{
  "arch": "conformer",
  "model": "CTC audio transcriber",
  "dataset": "strings of digits, spoken by a formant synthesiser in many voices",
  "train_examples": 39062,
  "input": "waveform_16khz",
  "tokenizer": "char",
  "vocab_size": 20,
  "norm": "layernorm",
  "activation": "swiglu",
  "mlp_ratio": 2.67,
  "head_dim": 64,
  "fused_qkv": false,
  "qk_norm": false,
  "inner_norm": false,
  "moe": "expert_choice",
  "drop_path": 0.05,
  "num_experts": 32,
  "moe_every": 2,
  "expert_mlp_ratio": 0.5,
  "experts_per_token": 1,
  "shared_expert": true,
  "wave_strides": [5, 2, 2, 2, 2, 2],
  "subsampling": 2,
  "layers": 8,
  "width": 192,
  "positions": "learned",
  "kernel_size": 31,
  "residual_init": "zero_last",
  "optimizer": "soap",
  "beta2": 0.99,
  "lr": 0.0031,
  "beta1": 0.9,
  "shampoo_beta": 0.99,
  "eps": 1e-08,
  "precondition_frequency": 25,
  "max_precond_dim": 512,
  "one_sided": true,
  "adamw_lr_other_params": 0.0023,
  "grad_clip": 0.5,
  "steps": 7500,
  "batch_size": 128,
  "epochs": 24.6,
  "lr_schedule": "step",
  "warmup_steps": 1500,
  "weight_decay": 0.07,
  "adamw_weight_decay_other_params": 0
}
Rows from expert 18 of block 5, named by matrix and row number. Rows with one number belong to one neuron. Each number is 128 + 32 x the weight over its row's rms, rounded and kept within 0 to 255. All counts start at 0. After the name is the row's rms in percent of the matrix's.
# gate: expert gate (model.blocks.5.mlp.gate, 32x96x192), inputs 64-127
# up: expert up (model.blocks.5.mlp.up, 32x96x192), inputs 64-127
# down: expert down (model.blocks.5.mlp.down, 32x192x96, transposed), outputs 64-127
gate.58 146 [100 150 159 131  89 153 148 133 122 181 116 126 107 169  80 126 126 128 133 172  93 150 195 134 105 115 140  82 127 146 189 145 141 135  68 126 103 150  99 149  99 105  86 131 148  87 146 175 146 168 164 118 170  59 159 169 144 128 141 120  90  62 139 160]
gate.59 078 [ 71 121 157 127 132 149 133 175 131 161 156 123  73 155 159 134 137 147  99 127 139 179  70  84 138 111  83 130  67 126 115 158 114 199 109  95  90  80 101 162 161 128 141 131 102  79 109 157 185 175 113 158 176 156 123 171 130 147 111 118 130 129  95 116]
gate.60 090 [125 108 141 143 169 170 163 149 125  92 133 119 171 135 102 207 122 117 102 201 130 136 134 103 152 152 171 151 117 107 158  66 109  91 177 167 119 125 135 133 110 138 105 122 122  86 117 118 141 135 162 163 149  98 126  68 145 158 144 166 118 147 139  93]
gate.61 084 [144 118 116  94 170 177 154 155 143 146 149 170 108  90 187  73 149 144 111 110 117 121 157 126  66 129 185 105 131  74 114 142 141 134 133 126  62 160  94 114 129 151 143  94 114  56  91 112 103 146 109 164 146 108 125 168 116 151  99 137  96 106 159  96]
gate.62 097 [140  99 105 144 108 105 142  77 133 173 132  83 146  92 125 131  99 134 139 112 143 194 110 148 161 145 113 141 108  99 157 101 122 189 137 122 174  79 176 161 147 155 134 122  72 135 135  83 189 191 137 119 139 125 160 145  81 123 138 164 174 152 100 136]
gate.63 075 [128 150 143 157 109  97 154 135 131 147  94 120 133 106 143 255 205 100 128 160 128 154 122 111 146 118 127 104 140 180 103 144 130 157 204 156 113 114 157 140 136 149 110  77 165 100 129 114 136 181 120 125 131 109 167 109 109 202 175 129 164 152 109 111]
gate.64 102 [114 101 138  66 177 149 153  72 105 120 117 164 159 104 118 161 104 127 127  46 130 140 114 123 125 164 113 139  95 131 158  97  92 139  93 134 123 142 147 150 111 143 158  71 134  86 111 151 192 162 150 137 113  90 148 178 132 119  60 119 119 137 123 134]
gate.65 110 [113 162  83 141 126 104  93 139 134 172 120 135 103  65  85 157 130 160 117  98 105 117 110  70  87 113 112 108 115 116 155  93 149 143 118 142  74 124 127 117 164 145 195 131  94 140  80 169 110 149  95 113 149 157 114 161 107 139 136  87 114 102 127 126]
gate.66 105 [158 115 151 153 146 107 178  86 197 118 134 120 165 136 119 140 116 122 101 118 147 152  99 146 159 186 104 136  97  96 152 153 118 155 131  93 105  86 138 159 120 110 126  75 142  60 125 144 230 137 135 156 165  92  90  92  68 162  97 106  74 142  98  84]
gate.67 097 [183  90 167 109  73 175 170 140  86 125 144  98  97  86 103 138 104 156 169 174 117 152 126 139 156 123 125 172  91 130 116 133 134 150 126 145 123  92 153 145 140  78 118 182 130 102 140 168 201 155 169 156 194 127 169 183 132 163 114 178  89 150 137 159]
gate.68 087 [146 105 105 146 171 151 135 109  79  97 145 113 135 146 192 150  80 139  81 119  85 112 171 111 136 137 102 146 122  87 114 210 100 153 188 121 196  78 136 158 182 168  96  97 129 103 100 153 171 102 120 140 111 139 181 111 125 156  90  98  48 144 125 105]
gate.69 104 [206 132  99 148 187 117 132  91 115 147 179 121 115 107 110 104 140 114 143 147 122  86 117 157 170 109 108 141 177  95  91  78 100 210 175 133 136 117 129 142 146 111 183 125 147 114  98 143 162 142 110 157  95 124 152 139 139 121 103 190  77 147 104 144]
gate.70 091 [127  38 192 138 165 116  86  57 100 140 219 133 149  95  98 101 101 127 110 128 151 150 183 149 157 138 162 149 142 137 169 161 132 173 105  84 130  74  92 150 100 131 135 172 104  81 111 149 174 108 168 174 132 101 110 125 160 113  76 129 108 132 144 101]
gate.71 095 [132 174 152 149 120 141 110 147 134 158 159 165 162  58 185 148 150 145 152 114 130 147 119  83 136 144 100 122 146 126 215 143 146 165 135 154  72 137 142 162 103 140 164 146 127  95 128 112 117 113 189 135 166 148 126 144 133 142 104 176 136  69 123 143]
gate.72 100 [165  99 131 147 198 175 135 105 191  89 120 170 130 131 160 132 111 103 126 145 157 146  87 149 135 206 133 142 116  81 116  86 109 148 150 129 105 155 144 156 128 140 145 136 120  85 122 101 134  92 106 184 174  98 127 140 122 147 137 175 163 152 107 118]
gate.73 113 [ 79 101 106  95 102 119 130 132 159 120 148  88 129 118 134 168 111 114 162 120 135  39 107 134 161 168 119 130 166 234 137 108 121 128 154 171 168 103 154 116  69  84  89 113 136 114  95 107 147 122 169 132 102 131 141 135  73 113 162 145 116 150  84  77]
gate.74 099 [ 80 130 125 111 155 151  80 154 171 105 152 101 164  52 151 104 108 120  84 119 124 176 115 116 125 122 118 127 151 129 138 184 120 174 162 129 196 148 142 153 133 150 109 116 175 134  87  42 133 131 113 155 156 175 117 126 127 120 127 164 122 144 112  67]
gate.75 071 [145  93 107 196 151 144 143  65 162 135 157 112 113 119 100 122  42 167 177 118 136 138 109 141 162 154  87 157 134  98 185  52 130 127 141 132 108 130  88 132  84 130 119 122 144 111 106 103 128 164 175 131 127  85 150 148 165 175  93 101 129  88 107 112]
gate.76 071 [116 139 139 124 133 139 193 123 130 156  92 125  79 109 122 126 164 158 151 172 144 130 126 112 126 121 153  79 153  83 113 154 104 149 148 118  84  88 142 170 129 135  81 112 147  99  86 161 134 171 163 115 200 162 108 207 159 107 103 115 142 138 147  94]
gate.77 101 [101 128 110 123 154 104 140  69 133 149  44 132 101 118 156 140 134 130 156 177 119 125 102 118 128 143 162 136 116 110  49 131 135 154 143 120 106 166 207 134 146 111 149 173  82 123 132 137  76 110  89 117 132 134 116  92 176 107 205 126 138 168 146 127]
gate.78 088 [114  96 115 148 131 124 118 112 121 103 179 115 117 144  66 112 137 106 146 175 160 106 155 163 110  49 136 147 180  93 158 117 139 204 147 116  66 125 130 122 124 105 110 133  94 147 116 123 106  79 169  61 117 142 181 112 125 151 118 137 106 135 140 171]
gate.79 154 [125 134 118  96 165 176 126 140 122 109 153 126 192 179  91 170 144 162 156 158 130 139 170  85  86 109 169 137 136 161  99  84 142  98 187 113 127 176 120 108 122 100  85  80 128  88 130 104 186 148 114  72 119 151 140 114 136 175 151 118 163  57  95 126]
gate.80 118 [ 86  67 165 123 136 118 114 142 107  95 165 115  85  92 187 108 102  82  83  84 126 133 126 109 151 124  93 115 111 117 145 171 132 143 150 172 192 118 114 121 105 127 146  80 111 101 101  91 178 120 129 220 154 127 184 135 102  74  83 121 102 167 129 135]
gate.81 134 [196 115 155 213 138  94 126 103 172 142 152 118  61 109 150 113 127 143 108 152 103 194 104 114 171 180  77 163 129 124 141 220  49 193 189 128 114  89 159 151 138 134 167 141 122 102 108 130 156  76 108 127 177 123 119 106 108  96 112 147  93 193  56 127]
gate.82 089 [107 139 145  95 113 124 155 160 113 116 109 143  39 143 114 114 121  68 134 136 123  88 133 104 134  67 134 122  93 130  97 143  96 148 137 142 132 137 209 156 204 107  81 108  63 159 138  67 182 180 126 191 113 161 181 165 115 135 129 131 109 151 141 161]
gate.83 090 [103 129 122 106 156 168 112 104 127 113 113  90 211 150  98 209 119 146 113 119 113 117 112 122 113 128 146 155 139 174  85 108 135 106 153 166 104 136 126  83 119  97  88  63 135 146 115  96 173  87 160 170 150 176 179 116 109  84 133 152  94 179 113  62]
gate.84 130 [121  67 104 158 162 120 131 126 175 140 181 103 173 177 172 151  84 134 123 153 127  74  74 180 178 168 153 178 151 168  96  78  95 174 168 153 110  89 154  70 154  97 130 101 170 112 116 124 141 167 149 116  83 129 154  47 120 110  98 119  70 164  89 125]
gate.85 113 [133  68 145 157 145 114 137 131 151  97 138 107  80  84  96 126  90 102 109  87 112 147 128 103 150 160  71 108 124 150 170 131 109 112 124 155 144 108 162 191 136 174  74 154 139 118  92 122 123 156 163 189 153 120 114 136 115 196  87 138 117 152 127 185]
gate.86 091 [120 120 153 163 203 147 142 109 155 107 167 133 110  81 162 136  45 147 130 127 130  50  79 132 126 121 102 143 134 127 109 119 108 122 183 173 162 134 104 112 134 139 152 103 125 129  76 116 170 114 165 163  70 138 150  98 129 139 108 143 103 132  94 121]
gate.87 100 [175  90 167 148 149 152 106 123 100  95 163 136 188 146 142 162  87 131 102 130  87  80  94  91 121 159  84  89  89 137 103 153  94 104 150 155  67 138 145 169 177  99 142 123  85 117 112 126 160 144 127 128 110 105 187 120 121 103  98  89  97 175 142 130]
gate.88 102 [106 116 139 125 163  99 178 104 155 131 123  95 184 124 144 112 104 107 124 107 162 140 155 101 168 161  88 155 112 119 109 111 129 108 102 140 137 118 156 117 172 144  33 205 128 186 118 132 165 126 103 178 101 138 127 138 173 112 149 131  97  85 111  90]
gate.89 091 [117  67 115 134 117 160 126 142 142 171 162 112 133  85  87 150 118 160 108 147 143 122 130 149 160 161 150 156 154 128 133 157 111 176 185 158  68  64  95 133 172  90 135 128 179 146 107 139 176  88 170 163 134 130 146 194 100 167 111 105 104  78 117 125]
gate.90 076 [ 82 133 108 117 145 135 101 164 127 121 155 129 114 105  91 130 131 148  54  81 122 139 103 153 147 109 188 125 145 149 121 164 127 108 131 117  48 144  95  69  96 127  92 170 128 118 126 130 117  98 114 168 122 115 124 163 126 138  50 165 120 118 144  36]
gate.91 073 [104  96  86 142 148 150 134 126 161 103 144 132 122 124 184 114 126 112 150 174 143 112 111 129 116 142 151 159 167 129 121  92 104 117 165 128 165  64 140  93 116 101  97 128 175 153  78 119 192 128 156 180 118 120 143 115  90 144 105 150 127 168  90 186]
up.58 140 [ 60 178 167 150  95 153 151 120 148 147 136 136 113 186  86 140 164 132  96 186  68 155 189 100  92 106 152  97 135 141 188 129 136 166  89 135  95 107  89 149 115  90 121 107 124  91 121 189 151 150 141 101 175  79 167 146 136 140 120 132  98  83 102 138]
up.59 080 [183 173 161 103 143 193  94  43 111 125 118 112 136 141  81 115 144 136 173 134  82 127 129 142  96  75 205 166  89 117 135  66 169 136 153 129 158 156 167 139  99 156  60  73 169 173 131 162 101  96 127 133 115 120  76 140 129 167 127 119 104 109 122 101]
up.60 085 [164 129 122 150  91 107 141 106 113 166 108 154  76 145 138 128 125  86 156 115  69  88 103 144 138 104 144 118 131  60 144 121 133 141 157 108 142 114 150 148 108 203 148 139  73 183 120  70 112  92 131  61 161 150 116 181 169  73 114 125 117 149 104  76]
up.61 090 [ 88 149 138 149  98  77 119 132 132 168 115 119 152 113 104 158 105 125 137 162 138 168 109 106  98  90 107 112 176 200 149  61  96 129 120 137 124 105 190 107 162  71 159 170 125 187 135 153 113 142 101 121 113 187 154  87 135  68 177 126 156 173 126 146]
up.62 092 [148 139 122 121 111 123 139 145  97 127  90 146 118 121 180 107 144  72 106 148 164 147 162  84 131 177 115 116 160 141 180 160 120 106  95  38  99 111 104 162  76 118 162 123 164 108 117  52 130  95 145 123 122 161 127 160 109  95 136 145 152 126 149  85]
up.63 079 [104 154 123 138 167  80  81 146 178 162 104 145 124 135 132  91 170  93 121 146 134  96 129 116 117  63 107  80 126  90 122 128 114  97 161 110 145 177 158 176 116 152 142 101 116 134 117 139 105  57 102  86 101 109 133  82 146 101  79 116 132  90 121  91]
up.64 118 [104 101  73 165 116  93 118 115 138 198  91 108 105 111 152  96 145 120 139 166 135 104  85 169 157  98 187 194 136  97  96 180 125 137 128  63 146  73 128  76  95 135 130 149 165 200 104  96 113 153 120 111 104 160 152 152 139 143 141 114 173 140 139 214]
up.65 117 [ 57 187 120 121  79 144 186 129  94 122  58 128  84 195  87 161 152 170  91 112 150 163 162 177 126 123 141 165 129 175  94 159 125 130 137  72  94 122 145 126 163 109 162 114 141 149 150 159  74 188  81  94 118  84  59 138 164  80 189  88 125  93 131  97]
up.66 085 [163 104 131  99  87 141 105 148 105 134 159 109  52  52 138  64 101 130 168 127 135 160 199 140 112  89 145 111 141 122 155 138 136 176 142 116 112 122 129 112 107 136 124 156 138 166 144  64  85 114 181  87 119  99 151 185 170 120 109 178 176 138 150 157]
up.67 092 [183 116 102 109 159 145 134 173  56 132 111 158  91  96 102 118 116 173 155 143 108  45 129 128 143 126 169 136 184 144  82  96 120 192 184 151 123 137 121 129 160  91 119 112 103 123 140 146 148 105 164  94 159 112 149 166 153  93 123 183 123 128 103 204]
up.68 108 [152 123 156 104 102 172 133 122 111 132 113 150 170  69 115 171 129 111 108 137 133 117 157 125 114 139 131  73  83 112 160 164 147 161 114  66 145 156 192 204 191 203  65 176  81 125 142 178 188 172 131 109 154 130  82 120 197 170 104  81  99  72 128 124]
up.69 107 [149 121 150 195 196  92 144 133 127 190 180 128 100 173 114  94  92 116 136 156 101 109 132 147 190 111  97 213 152 128 134 124 105 193 126 152 183 134 132 116 115 110 159 137  91 115 120 174 185 124 112 150 107 191 139 112 114  83 121 183  57 140  60 135]
up.70 098 [159 160 148 128  60 150 116  89 162 142  94 110 144 165  83 151 138 132 151 143 102  44  89 155  97 122  92 146 160 157 129 140 142 133 170 117 138 179 157 155 123 152 137 142 149 126 158 158 149  76 105  91  62  85 113  70 170 102 131 129 129  99 169  91]
up.71 087 [126 101  98 129 135 148 131  97  93 175 121 103  81 197  92 122 125 110  90 167  85 120 127 146  82 103 139 129 131 103 116 135 130 127 166  97 148 132 156 203 179  82 145 164  84 110 111  85 159 186  90 109 138 112 179 106 110 157 131 120 162 165 119 112]
up.72 093 [ 99 107 163 104 117  80 161 108 133 167 100 103 152  91 136 120 125 111 120 152 147 142  88 105 115 122 132 133 109 190 142 157 114 132 110 108 150 161 116 131 133 146 113 184 187 157 128 115 144 117 138 128 103 126 145 120 111  91  93 157 119  87 175 111]
up.73 111 [155  91 110 107 108 152  97 179 147 101 142 110 165 121 173 154 111 135 108 122 172 109 145  58 173 149 142 140 123 179 131 160 120 171 145 175 136 108 108  79 136  79 112  68 166 110  88  95 150 162 154 161 157 146 185 138  55 125 123 151 128 123 124  51]
up.74 102 [168 127 169  99 138 118 134 126 154  75  77 113 156 100 138 128 109 131 132 171 134 178  98 120 150 138 147 158 158 137  69 103 126 111 180 162 159 165 158 123 155 212 119 174 126 182 141  69 122  83  64 166 104 150  81  74 116 156 132 222 115 184 103  73]
up.75 070 [134 156 135 128 125  73 142 134 141  97 142 115 114 150  84  82 112  65 167 163  41 115 145 144  82 126  98 108 158 149 175 131 137  96  99 160  75 158 129 128  67 105 123 135 152 100 144 116  55 119 170  86 169  93 145  79 128 101 115 126 150 115 111  90]
up.76 074 [131  66 123 130 119 181  83 124  91 117 123 118 124 127 159  80 113 141 165 145 176 120 140  94  61 140 155 151 113 230  98 105 153 126 101 166 123 108 143  74  93 145 153 153 197 173 170 122 152  89 148 181  88  84 151 120 146 121 119 120 140 103 137 141]
up.77 105 [ 69 173 109 124 108 107 163  91 125 162 120 108  61 154 111 182 159 183 124 124 197 119 148 105  77 157 175 109 112 201 110 128 142 128 116 134  81 162 143 109 114 167 138 122 104 101 138 171 114 104  91  85 149 128 101 163 111 120 220 114 150 144 123 127]
up.78 094 [167 119 108 132 157 112 169  79 169 113 124 147 125 123 171 157  94 141 131 175  86 107  81 123 164 167 130 174  94 134 146 198 133 118 140  71 148 103 133 148  99 176 149 140 139 125 100  98 165  96 132 137 144  82 132 133  93 147 134 127  98 152 146 102]
up.79 167 [133 160 123  65 134 181  98 143 110 118 107 133 177 186  92 146 143 156 134 145 115 139 141  45  57 120 141 152 164 139 112 111 159  94 158 115  86 190 112 102 108  79  83 103 133  97 135 128 137 134  98  88 125 152 110 142 145 139 139 132 161  92 143 116]
up.80 113 [120 156  82 106 122 135 126 110  90 137  99 138 152  88 104 107 124 101 165 105  99 172 156 135  66 113 120 133 112  76 142  97 100 137  69 121  67 132 140 142 156 120 111 180 120  75 134 159 118 194 138  86 132 149  92 162 140 177 123 121 125 106 150 125]
up.81 144 [ 44 140 132 107 155 165 104 161 121 107 173 138 137 116 155  99 136 130 144  99 161  71 161 143 130 112 105 138 126 155 149  85 139  91 108 154 142 143 152 105  71 115  74  85 206 147 156 128 131 179 209 149  52 160 131 109 116  92 149 131 149 118 141  90]
up.82 084 [102 188 138  64  69 116 162  84 100 137  98 121 118 168 107 148 145 167 139 121 125 107 134 118 188  98 139 136 149 146 126  68  98  90 108  96 174 112 167 140  93 165 163 113 127 176 140 113 101 168  95  73 138 144 111 137 120 154 163 124 176 100 147 199]
up.83 091 [120 150 129 108  88 141  93 125  77 152 108 150 118 117  81 154 198 149 124  76 125 147 154 142 100  77 120  58 108 134 149 141 114 135 103 106  98 144 116 134 136 135 128 112 112 148 153 180  61 153  89  67 134 104 127 152 163 131 139 127 179 101 127  92]
up.84 122 [152 170 157 163  96  53 104 126 113 189 123 111  86 106  88  97 154 114 146 129 114 174 119  89  99 128 172 103  93 112 134 142 134 166 106 117 118 105 173 158 126 188 127 218 104 127 183 146 121 141 111  78 126 141 101 178 137 186 135 135 128 131 125 169]
up.85 096 [181  78  82 201 130 140 138  50 102 196 172 155 139 124 143  81  57 120 195  94 161 131 137 146  80 148 157 165 141 105  91  96 129 146 102 118 100 138 131 152 117  96 106 110 150 125 116 163 131 193 143 100  63 119 129 122 114 117 142  85  83 131 139 159]
up.86 082 [ 93 147 155 158 175 113 115 141  44 115 221 102 135 105 126 177 173 123 119 120 136 161 129 131 142 139  89 180 129  71 104 127 165 150 118 143 130 136 117 125 139 157 125 153 116 116 116 197 100 162 151  72 141 169  75  99  75 123 105 127 147 119 109 105]
up.87 096 [110 139 101  56 148 154  92 140 138 101 163 143 119  87 123 103 119 120 148 138 120 175 146 163 156 140 103 171 136 124 203  96 134 159 165 126 147 135 118 105 153 166 103 107 143 121 132 139 128  47 116 106 166 124 145  79  61 175  97 125 109 142 105 144]
up.88 116 [125 119 163 164 131 129 130 126 151 126 175 155 144 116 118 115  87 144 110 141 124 194 134  56  94 168 152 104 144 144 166 134 162 153 117 134 131  89  95  97 125 125 145 170 137 133 137 120 116 143 135 155 133 174 213 179 113 103 106 167 150 203 103 112]
up.89 093 [ 91 145 155 109 127 155 119 189 124 149 163 151 145 110  93 153 102 166 122  89 161 193 141 135 160 132 138 141 162 116 125  56 171 113 111 143  59 191 100 129 151 137 196 117 116 153 140 202  95  75 112 108 142  69 117  78 103 189 129 116 138 143 125 122]
up.90 071 [192 104  79 141 100 103 132 134 148 137  87 126 131 156 132 133  60 100 140 152 144 120  82  90  99 173 119  88 120 116 139 194 133 113 103  99 158  94 167  82 158 180 145  74 102 140  91 220 113 194  55 125 134  71 173 157 103 155 144 151 173  80 141 152]
up.91 092 [109 135 121 134 134 115 137 132 101 153 112 144 124  65 135 104 141 131  66  86 137 191 155 105  78 121  87  79 102  88 126 140 118 142  69 136 109 149 102 181 138 133 151 174 145 129 160 139  85 131 112  95 165 171 118 167 170 137 125  85 210 118 133 143]
down.58 164 [144 165  72 127  85 174 168  98 159 170 113  81 119 159 109 110 158 132 142 153 145  91 116  91 136  97 133 144 148 155 157  88 117 162 121 104 187 134 146 130 124 127  87 101 112 106 167 121 136 187 132 148 119 176 196 111  91 111 191 135 157  88 126 134]
down.59 080 [ 99 103 123 103 146  58  70 109 150 117 112 165 104 183 150 112 118 132  92 150 176 159  71 151 146  95 132 138 132 121  56 126 146 164 166 111 143 137 116 139  93 176 150 151  85 103 205  73 178 123 232 115 190 134 121 120 126 105 128 138 147 120 175 105]
down.60 088 [103 125 155 111 149 123 100 161  99 120 132 168 161 197 114 143 142 161  79  90 142  95 127 118  97 130 127  96 148 145 122  68 122 202 102 101 101 110  43  97  71  99 161 119 176  93 155  80 110 131 183  82 146 117 102 187 108  81 103 141 112 120 149  74]
down.61 088 [120 111 122  91  58 172 103 221 122 108  65 158 205 147 111 135 159 152 122 181 114  72 136 121 151 137 128 110 120 163 136 142 142 134  77 128 132  99  80  80 105 136 135 152 149 108 215  77 102 131 118 109 147 163 135  93 120 125 111 121 194 132 195  96]
down.62 099 [140 137 180 162 132 134 114  74 177  91 139 136 206 113  66 152 120 171 171 113 143 142 154  81 168 136 119 112 104  84 114 141 127  90 138 114  72 111 134  86 147 168 148 113 126 100 123 159 111  71  84  99 163  72  92 124 142 136 120  89  63  55 168 139]
down.63 079 [115 136 133  89 172 107 175 183 123 152  96  98  85 127 123  93 176 143 109  83 178  38 164 120 113 120 133  84 133 113  95  98 185 152 121  74 165 160 125 113 108  95 146  84 165 126 165  67 118  81 117 139 136 149 152 157 130  74 144 113 168 106 183 115]
down.64 119 [141 134 178 179 141 193  64 110  77 139 157 159 162  96  78 167 137 107 164 160 121 130 174 136 169 182 100 118 156 138 149 200 141  96 133 126 158 107 141 183 184 197 113 138 129  68 105 149 126 142 161 104 121  85 146 119 126 146 103  88 105  78  90 129]
down.65 132 [198 109 164 137 103 140  98 175 102 132 162 139 122 145 107 119 131 111 146  98  69 131 150  96 125  88 106 111 144  95 190 140 108 115 146 147  61 150  86 174 125 139 105 153 105 122 156 183 106  78 122  87 141 138 154 118 122 157  96 139 186  41  94 186]
down.66 085 [166 135 136  90 127  89  91 178 142 106 182 173 159 116 136 139 123  77 147  94 129  94  93 130 133  98 154 100  97  89 114 119 139 108 117 122 109 133 127 141  94 112 140 125 197 179 150 165 141 108 146  78 138  98  79 112 103  45 104 134 119 139 149 106]
down.67 092 [ 91 104  99 160 100 104 174 167 175 140 124 113  83 119 139  60 111 161 106 164 134 119 132 125 127 168 182 162 176 121 104 118 125 136 135 137 143 143  91  95  92 120 106 172 178 199 154  70 163 129 182 178 107 135 154 156 107 177 120  93 160 170 132 136]
down.68 092 [172 130 208 138 139 101 103 157 121  32 114 150 123 149  95 103 193 131 131 127 155 169 162  98 128 136 128  56 161 163 152 104 120  81  84 122 109 136 117 168  84 182 163  97 100 132 144  97  72 106  93 171 133 106 101 133 142  82  72 157 127  93 130 113]
down.69 105 [100 115 155 163  89 104  87 178 196 103 112 144 113  64 135 111 123 130 106  97 120 170 152 130 137  93 116  57 119  96 164 195 155  90 109 171  99 165 146 131 152 143  71 146  56 132 132 137  97 131 144 135 122 175 164 131 143 187 125 102 197 113 100 147]
down.70 092 [177  74 117 158 167  72 118  78 165 157 117 142 147 162 147 133  58  94 135 145  79 158 119 107 195 142 104 158 166  96 120 144 145 129 163 153 112 137 105 135 159 140 122 187 118  89 107 170 102 152 190 111 114 114 151 174 141 189 100 131 126  96  82 135]
down.71 084 [ 80 180 172 121 140 147 157 118 122  99  97  96 143 118 147 165 185 195 162 190 175 118 175 113  91 119  89 166 112 177  46 127 117 137 153 135 118 112 179 160  74 110 163  70 136 121 143 125 147 156 123 156 177 106  63  73 124  81 110 142 142 161  94 108]
down.72 098 [150 154 149 195 109  98 121  85 222  69 118 149 154 164  83 139 167 153  94 131 111 166 169 131 113  90 139 106 147 118 111 128 161  59 100 155 164 149 106 127 150 112 104  95 137 127 138 174  77 118 128 125 119 145 125 114 218 125 168  98  96 104 113 111]
down.73 111 [ 85 125  54 171  80 116 122 130 155 157 158  85  76 137 148 133 118 136 135 207 146 190 105 116 126 114 154 163 117 154 160 107 175 162 119 118 148 153 162 114 109 124  81 215 114 162 102 142 138 160 136 120 123 207 148 151 119 144 194 106 126 162 132  97]
down.74 099 [128  51  95 142 127 126  97 149 176 119 123 124 115  79 186  73 111  99 155 136 104 128 138 195 128 127 140 116 154 106 159 143 120 196 161 127  65 130  93 118 141 127 169 144 131 115  84 124 132 100 202 170 160  58 199 111 103 116  93  99 109 127 178 169]
down.75 065 [150 135  98 140 138  62 131 121 109 167  69 130 107 101 108 142 141 131 121 160 120 139 179  90 125 112 111 108  41 103  79  87 119 168 148  90 132 113 111 105 150  88 101 121  91 180 155 136 122 142 107 124 180 129 151 142 150 135 170 124 146 133 150 145]
down.76 073 [150 127  62 188 134 151 179 119  78 162  96 107 119  82 106 158 158 124 130 139 149  89 152 156 108 113  98 121 185 175  93  82  78  96 141  90 163  95 158 130 190 180 130  97  67 107 110 101 128 154 119  76 136 140 147  90 117 151 178 113 110 157 128 130]
down.77 092 [122 102 130 124 120 156 145 193 108 154 128 118 143 147 146  92 145 126 127 110 130 114 142  92 161  92 145 121  85 156 155  96 145 178 104  99  75 131 119 139  84 114  89 185 140 181 156 118 170 174 149 135 160  97 119 178 123  91 160 151 111 135 113  74]
down.78 082 [119 148 102 137 182 116 114 157 122 106 115 178 136 104 145 124  96 114 117 126 102 128 174 161 149 141 131 103 158 108 110 113 140 156 114 172 125 162 155 167 155 116 110 201  94 115 165 139 174 131 174 135  82 150 194 127  99 113 176 125 115 112 126 171]
down.79 151 [136 114 190  89 169  54  52 153 166  44 170 128 171  99 139 138 107 127 124  89 123 109 110 109 146 119 145 108 134  89 121 140 144  84  93 147 117  93 140 138 151  90 114 104 159 132 120 167 105  63 121 151 143 127  55 132 152 116  62 104  71 119 132 128]
down.80 106 [162 130 158  63 135 144  99 164 164 101 146 120 148 147 122 110 144 109  96  78 120 107  51  90 101 106 144 155 177 163 123 122 110 119 125 113 100 108 114  85 102  55 171  66 202 148  98 105 128 116  64 148  74 110 145 105 115  58  99 174 132 145 155 116]
down.81 138 [101 148 102 125  93  88  94 147 142 132 167 139 120 183 113 148 151 136 136  62 153 168 143 118 154  57 135  94 124  84 138  78 185  90 103 118 105 154  78  98 122 126  66  98 131 226 129 136 104 127  90  91 175 146  84 137 187 168 123  95 165  66 133 116]
down.82 075 [117 129 118 104 101 102 119 186 202 142 113  79 105 102 173 146 156  72 102 164 144  88 160 143 104 124 137  86  93 195 144 104 196 133  69  91 142 108 193 135 154 114 118 190 127 127 148 164 146 152 102  92 147  88  69 179 107 112 220 117 124 187 141 151]
down.83 085 [164 113 183  67 195 120 143 136  77  83  64 122 145 130 122 141 150 131 131  70 129  57  96 118 111 132  90  94  88 126  76  80  94 139  60 127 124 117 119 157  90 128 169 136 130 136 117 150 148 126 125 158 132  76  88 145 127  54 158 175 142 197 134 148]
down.84 129 [173 114 143 142 170 117 133  84  77 114  75 176 160 159  94  89 118 135 164 113 140  92 128 150 199 105 106 145 143 140 141  82  88 122 137  89 151 157 133 129 112 119 132  88 143 153 128 150 173  94 170 148  91  68 144 110 185  73 136 159 146  66 114 108]
down.85 105 [128 136 139 104 171  92 100 187 130 107 166 107 193 167  75 143 153 135  95  65 119  94 118 116 109 118 133 112 142 170 140  69 121 145 133  86 125 117  93 126  84 102  99 106 203 182 153 142  93 106  77  90 104 124  60 135 122 102 120 149  93 118 187  99]
down.86 077 [235 146 115 131 123 105 155  74 100 181  84  95 150 111 108 156 179 143 192 132 119 158 147  83 186 152  80 134 123 148 131  86 118 140 145 107 158  94 144 177 197 132 155  79 101  96 161 136 138 146 136 136 130 130 121 128 147 136 133 142 169  99 140 110]
down.87 092 [ 60 126  91 147 124 125 107 162 178 144 140  95  97 117 171 119 177  95  73 145 120 112 115 126 112 154 128 130 105 133 128 156  85 174  92  91 194 109 123  76  87 133 154 125 112 116 182 120 134 141  96  99  69 146 197 108  90 118 140 112 170  90 186 109]
down.88 098 [141 128 133 124 149 173 124 204 151 134 157  81 164 107 140 131  71 103 138 118 174  96  65 134 119 148 172 128 124  90 151 121 113  85 137 137 120 118 106 126  92 141  78 116 137 134  76 103  94  49  83  80 114 123 146 103 107 140  91 118 136 106 160  80]
down.89 091 [168 144 153  76 130 130  76 120 167 100 173 110 139 136 142 112 155 103 141 130 106 145 125 110  84  93 143  96  82  95 180 166 147  81 108 169 147 110 190 148 172 172 119 109 114 121  66 144 149 170 126 136 154 102 103 124 127 105  74 132  70 114 126 135]
down.90 065 [152 158 184 115 168 120 152 142 133  99 107 167 145 128 104 124  99 153 135 122 146 113 148  96 154 161 182  93 126 160 119  82 119 160 145 120 106  88 143 121 132 123 154 110 119 151 113 100 137 142 155 164 161  54 106 154 109 167 115 157 114 138 234  71]
down.91 085 [169 117 163 116 131 120 120 135 128 129 146 143 162  95 123 131 161 159 102 101 121 151  92 104 136 108  90 115  90 142 116 118  87 103  80 132  97 140  80 151 103 119 124  77 119 117 134 129 141 124  80 143 145  96  53 129 160 137 126 115 104  74 138 113]